From a checkpoint of a small self-supervised image encoder: trained on pen-drawn characters of a made-up script with 800 signs, 395000 training examples.
Rows from block 2 of a small self-supervised image encoder, named by matrix and row number. Rows with one number within an expert belong to one neuron, the router's apart. Each number is 128 + 24 x the weight over its row's rms, rounded and kept within 0 to 255. All counts start at 0. Numbers have three digits each. After the name is the row's rms in percent of the matrix's.
After each expert's rows are labels from the 100 images, of 14848, where the router gives the expert most weight on average: "top examples" is what is common among them; "patch colour" is the nearest of a few named colours to the mean colour under the peak. Only what is clearly more common there than usual is listed. The data: pen-drawn characters of a made-up script with 800 signs.
# router: router (model.blocks.2.mlp.router.weight, 32x96), inputs 0-95
# up: expert up (model.blocks.2.mlp.up, 32x16x96), inputs 0-95
# down: expert down (model.blocks.2.mlp.down, 32x96x16, transposed), outputs 0-95

# expert 27
router.27 106:109112132155125129143129121104155130161115093114105118117131171152171109100094144097098079135113174128158098152167126083109140148145130119147144108135143102168145163111160131121136165158122127110127128141143133165144123167149122162135132105133111111172093170073134123144163113127092165110
up.3 105:118153130089155138111110104114114118153137096129131103147118163128130114049089126065146121098137098149125131127170122075119139139122129107167141136120158110117140120111126128130201148130110125129099141192127154142122138080132144170131163173120140150127100132138111130145122145128108117130
down.3 100:116108145143106132131095158133135092074177133131112165149163119138149081175114137146137103167121119146135124185111123148123137094146161120167125125116139108084124136131131121114213119131130169131111134161177169110119115153147148108147169114141149118101128140133147144126152131132114128120
top examples: dark on light; four strokes
patch colour: grey

# expert 18
router.18 087:154109161134160134132108137091153144150150131140159125093130113091147119110170124132137187082099125120084156107156171144119096143117153097185146107136096164113113152107114139131146130136089154161111128116143147109132133172137167109095121120148127098099119129138110092140121145145113077147
up.0 088:134119132114164071148126141193156136162125140129095130123092140145132130118144112158119060100116154132111119137154082080129133147131156094152161180154112134133136157100121136147145115114116140123128129124126144141154085154144166154080126112134114102135110136122123104137173116135082115092
down.0 080:164117123165098167153123092107149116140140117120076147133132158125140113097114141143131137158125092142129119144051118155092132151123106134116127119142107102128096088152137136139133136140136129119147166120173174144158061120123123147154176139097148127158141139132162109143121121155120076119
top examples: only straight strokes; one stroke
patch colour: black

# expert 2
router.2 091:141165167151139130085121157114130109124170130136154112172134170134114079140096156144100134123159138097094104122129122132132121105096140115134114132106143093129122108108127174132132157135141089162123158168078146122139135131102089134125174159135170129104142150089132119126143092076106103150
up.3 087:102099157148137156128136102146112150127119098169133145127145146142116103104105170175102149152175154134167155145115137111123127138166117098117139140065119134132119135146133114138164164152131101132130165140148105126106191157110116142153171145102150130161137149100115096098090118126118081109
down.3 088:132152152127113104066112116142134148127135165133083121112134112143116118102146124125104110123125127118146113137139150131147090076110139189090155129154110129178097116121124094135124126126120176099090117119161122104124110115098108142108157123141138165146149129124056081129117126142183153151
top examples: dark on light
patch colour: white

# expert 28
router.28 097:102146109128141131124149101107168148156113132095152149164109135118121126121089178140149113126155165158119102151135132167107125121130153152143114153126139085099142108134142142100160143099082080172098119156147151131114103108129092109110146117151145175086135128096141111103125134122064156112
up.0 089:103131079142130169149132119120169119080132128110147145144133157184148148126142148109119102158137160201144150144139149141126109150119095115126120131115109102110150109134105097081130146096144124145124131161138154085121093118133098112135124160144117124129138159134149122144130130061068145108
down.0 092:122152121133110100143126095077137129157110129093116147150115090082116150126160151132103070130119145117095102139146101143154158138176168168124158113142111127129084132110119131153142117119155113123192174096152137143138140128112088126114143143152145115136122129090073116146138090105143130124
top examples: dark on light
patch colour: white

# expert 23
router.23 107:101155100080166155112154132166148126093109126107171117092148120147143099134121155128116140127107134121137110093118090160138131141154134092165140134132148105156120117162129149146121140091142087116122134153177114153109132130161107140129151178060153181148157121105131132107149118154130094129
up.0 105:098165129117136175106165165123156096138120047095125146152151137116131128177130120108117126131139113130166141106142123115159100154143109096122150151114143174153158104150120125128093153096122127112109100195106130124138128107124126125069136153122108145140112130130087105158114123157122103117
down.0 102:131132140137109115166137110144127129175176156095129146095100125149164130115142138085161134173130144134146159112071105103109092166115139125122087158139125144123122149141120154114101117091105115127136123078115129137132135121085085121099143121155161149151102165091080148151138137119158096114
top examples: dark on light
patch colour: white

# expert 3
router.3 101:086097107160136105161113105131154132143135153126077114125137118146164102141105133125098102136115156103144104145101173125105178161139112134127115095111102096145145173091123118113107151157080112098165121112173106102111117144140112171130125122156121130122115150064134121134166152146122149141
up.3 104:136112103084147121133114126129125130061143175172110149159105117087120129130115093163153126120120155125173111144118116149124142128117121115156110122135116114159102130096102160125148081137147080167124114157150157150141137081158082156137126127125192134138157152076138128141126124125135134138
down.3 096:124122124146105104103130095142124131124157134138128178176121160082139135152103145117114139104090088140139111107090076108128129162152089108158150137136141140122096127143079160139146135134090130150149175111135153093116162163096123149137150128151177164129122150165100118113091115143151131127
top examples: dark on light
patch colour: grey

# expert 1
router.1 101:179124164105092146123131124162096113128163176134098104169143123107102139094150141119156170117118097116105158128139090159111110120144128144137123136167124114099119076099099171097144079147110141154096147119123142127142075127094102100155122152156157123122136115157120102096118119125130127143
up.0 117:161184119116113119103096134132104125143145127099093121147169164135111127229137111126134127088122139099158133157152119113115118115112110141168075131114129131125070115139122158145086146118125127159102144151110094137162120096138101130147133151117157161112126124131098107147122112125112113147
down.0 109:112141105128171147141111099121115136175184154129132173132141149111120151158130168163161132097158151118122138123130118120134099187141115105142107168156122140113088098153172155076093162112179137140109148146093098097127099106128126122136151137127137132126139138120132106142103160136154118156
top examples: only straight strokes; one stroke
patch colour: grey

# expert 29
router.29 084:120147100140127105112158104138184138160112119086139115158118153123169101123079155149091144111097120121141076115159119131120147093128120145147101154148163096145148134166123151144120165150106094094110156092145093117126117113149099142164170135161125138080146129100144136134153111131090130121
up.0 113:108102128147139146134132143140171125167176141142142048141174159138087102113121156110160113124094118150136094153100129160080092111072132142100126128127112118132144135139143131101137120121181107109133126135074115126124128117104133131118132134126137121126158100122126131126144135086172180112
down.0 103:115130114149144157142137097149073144132171104093143168133131142099177146122160143122119110139134154133152126109116109122154160151129131080110128148174141130133096192130116157147157114142135112121153133138124166135118114139145166152110176106123161128158108175138134159150148143087164089132
top examples: dark on light; only straight strokes; one stroke
patch colour: white

# expert 30
router.30 109:112176121142153114139136143129090102126145101161167098169154142085116141124103160096144104135117153123128150146123120134125137100086138090101092162113101077126134170160132148109132130077110090129142136160154107102105146120185089176148136167144134137131132126131142135139151118124128096119
up.3 101:121156118165174094169128141156080140160093111114110115119106110131172181182128135105113128119111119112126132101158112129110102091138104131119132117090119118110135158126124148132103149129128124090166116150100123104098137157140118156159083153101152153086139148161113180147147137114148116105
down.3 110:150138134124095147114175126141103141141141136088127155112088108153186118117091120130104155133141160122141146124083102162151121134098087124110129152125141110165143133150131098096134095111134113100111082139104112129113066118122136164160112145125133102125143095119090194134102130102131099152
top examples: dark on light; thick pen
patch colour: white

# expert 0
router.0 106:096169109153125079168092095164163115123134134128102094163131153134136121127105152143131108113150144121148120152115086122101158154138141148127100158115089087168150166099136110126102168137095123117165142131143087123160108142146114157143145101148127125150130149075147124159156143095108136104
up.0 100:129165095127115127148180094125119101133099084122078123130108122157102133132142124138094094119151128149140156177150119103162093148144129132107162124151111154130164132121127128103163112130154144152103123192121136125134148141126160139097168128134127155141107122132099159151063157130084110112
down.0 102:137094155172157175158129110118135147143112147100110098132102165110090165141138113106103100147138115123074111140159099158136153111151100128127161122101173135130137178114111189119132143136143142129113133111113113159140128131130115136139112114136163110142112152108059092094149148095119152117
top examples: dark on light
patch colour: grey

# expert 7
router.7 093:109139112123113106107151094121090155109122121114134111155117142112164107102085132142148119112099144112147121098131138118147121113138104194170111140155147111116141137151093171161167144139132084136090144124129132151160111083116097171142181160134115176151144108096137143134135131103156127086
up.3 096:175108163159123119115118144165082146101178151151160078134105148101158106111130148103130136138142114124139096147116151142097136106082105147114115148130106111119152093108148144098139133143041133142133130107140139118131113140077142083147158105138148144120098140116150135111140163144130106137
down.3 095:140134131106146113151115160135167133107125134162122102086099122094129150098127181180091126144181184123122158109116155126099082110151174127117111106121163123133146107133131093134091146141159146161095125155141110107123124160122113105141095126117145144089133093122108131105148101092144152134
top examples: dark on light; one stroke
patch colour: white

# expert 13
router.13 110:149124114106140146099082136117094123130145137132162153148119115106099137113152094156167175145137111144136150126084153134148127114106122095121113140090136147086122076161119134169167077110160131148105127151092130115113147090102148126170101121123153141128164107165125159141091145100134098126
up.3 108:115130104080105119123127127127160125132118156083140146127121115135103120142137089161126183150121174109132167058126154159122112153119105136106135119134140143128127093171081112115092122090122137114155106114119119117117119116180123132103120053138089097137142117140125137173125131117149123159
down.3 117:079077114148133141152102128121125083156135092108082109079105153172152150158153097085114126108104141141107091150129143169163123116136147128101127130092138168160119165128124143136133118182135174122127132095122101124113126072114142141082132099131155127121118138124121143128111121130109115121
top examples: thick pen; four strokes
patch colour: grey

# expert 15
router.15 106:086114115145152116113106103130139129138089134123113123138101128136170110136128089122106151130138148125163118126072172145115146169118126095137128099078153110168156091151131145129114141155102123082111118132097131160097109138146093165158120120157104107160143151066125112160161141155114146152
up.0 103:119098109127113191129191148108142157090112141165115113143120070119132136187150107126114129174154146120116087125145157133103139118137110109145117144142130154120107102054100133097084132118098140157171135162146134121109105121134130130123112118106161124126134134126126124104131101145127084140
down.0 093:125108171172121105134139090130123118151125158112148163159118117121147121115095105149144117133159132131165167113086136122137112141119125107095118107147109122131077106137117144150150129125118155166097141123101118097141165177114138162118144178138149142154115176145085104154067127147174115116
top examples: dark on light
patch colour: grey

# expert 14
router.14 097:134143115116133168116095125113143135112122095142121148072113109162129167165172157094131148121126072137085143126155118115125147136117142098108131160124089162130138127146119064169100134090125151140152113115109141111147149149162107106099113099155102104150119090152118119130153103158097155114
up.0 099:119088123129128128119172119194152125138065097155119132102116143143148101159112120116108100125134113089130150101116102112145139109145122146130154130126129121126085186156163135153098159118158130117140181166110088117096096125139109128104110102129148155126115109147131163136112160085160151116
down.0 098:100142168123115154131144106129128127129169138119104110105143150105153109143132157115161149124119165153116162146108130144169144141207082127135139136100151168112144185139095135104186140130152107116152158085128143128120142133180105138129158088138141110169134148130143148138129163123126127118
top examples: one stroke; only straight strokes
patch colour: black

# expert 20
router.20 089:099146110178135126126133118130103125078110106133170134105149158122169101135105189129164139098091168089126089123102122152101142091108126127144114117117171094141108144137118141115136116136161094148105137130114097112125162167092089131168119134138110158092154141096137147129162135097133129118
up.0 096:118160114167150125127148163115134131114140125125145116118138181165172113121144139127151094144108120098121136131107134129148155150125146110144118093112162120113113160113129123128080127123074098153125125124099086118079143097145113141144099162135153147162134191097124122115090106133125203105
down.0 097:154124120130113098105134125098129080129167123136116148123140136126097155161114139149133133146124135136124105085132135124156125112104131142136152159103144131098071109090072176126121143096130150102133147117123133101136099099061110158126171198131132112164117119123111112156124105124146074121
top examples: dark on light
patch colour: white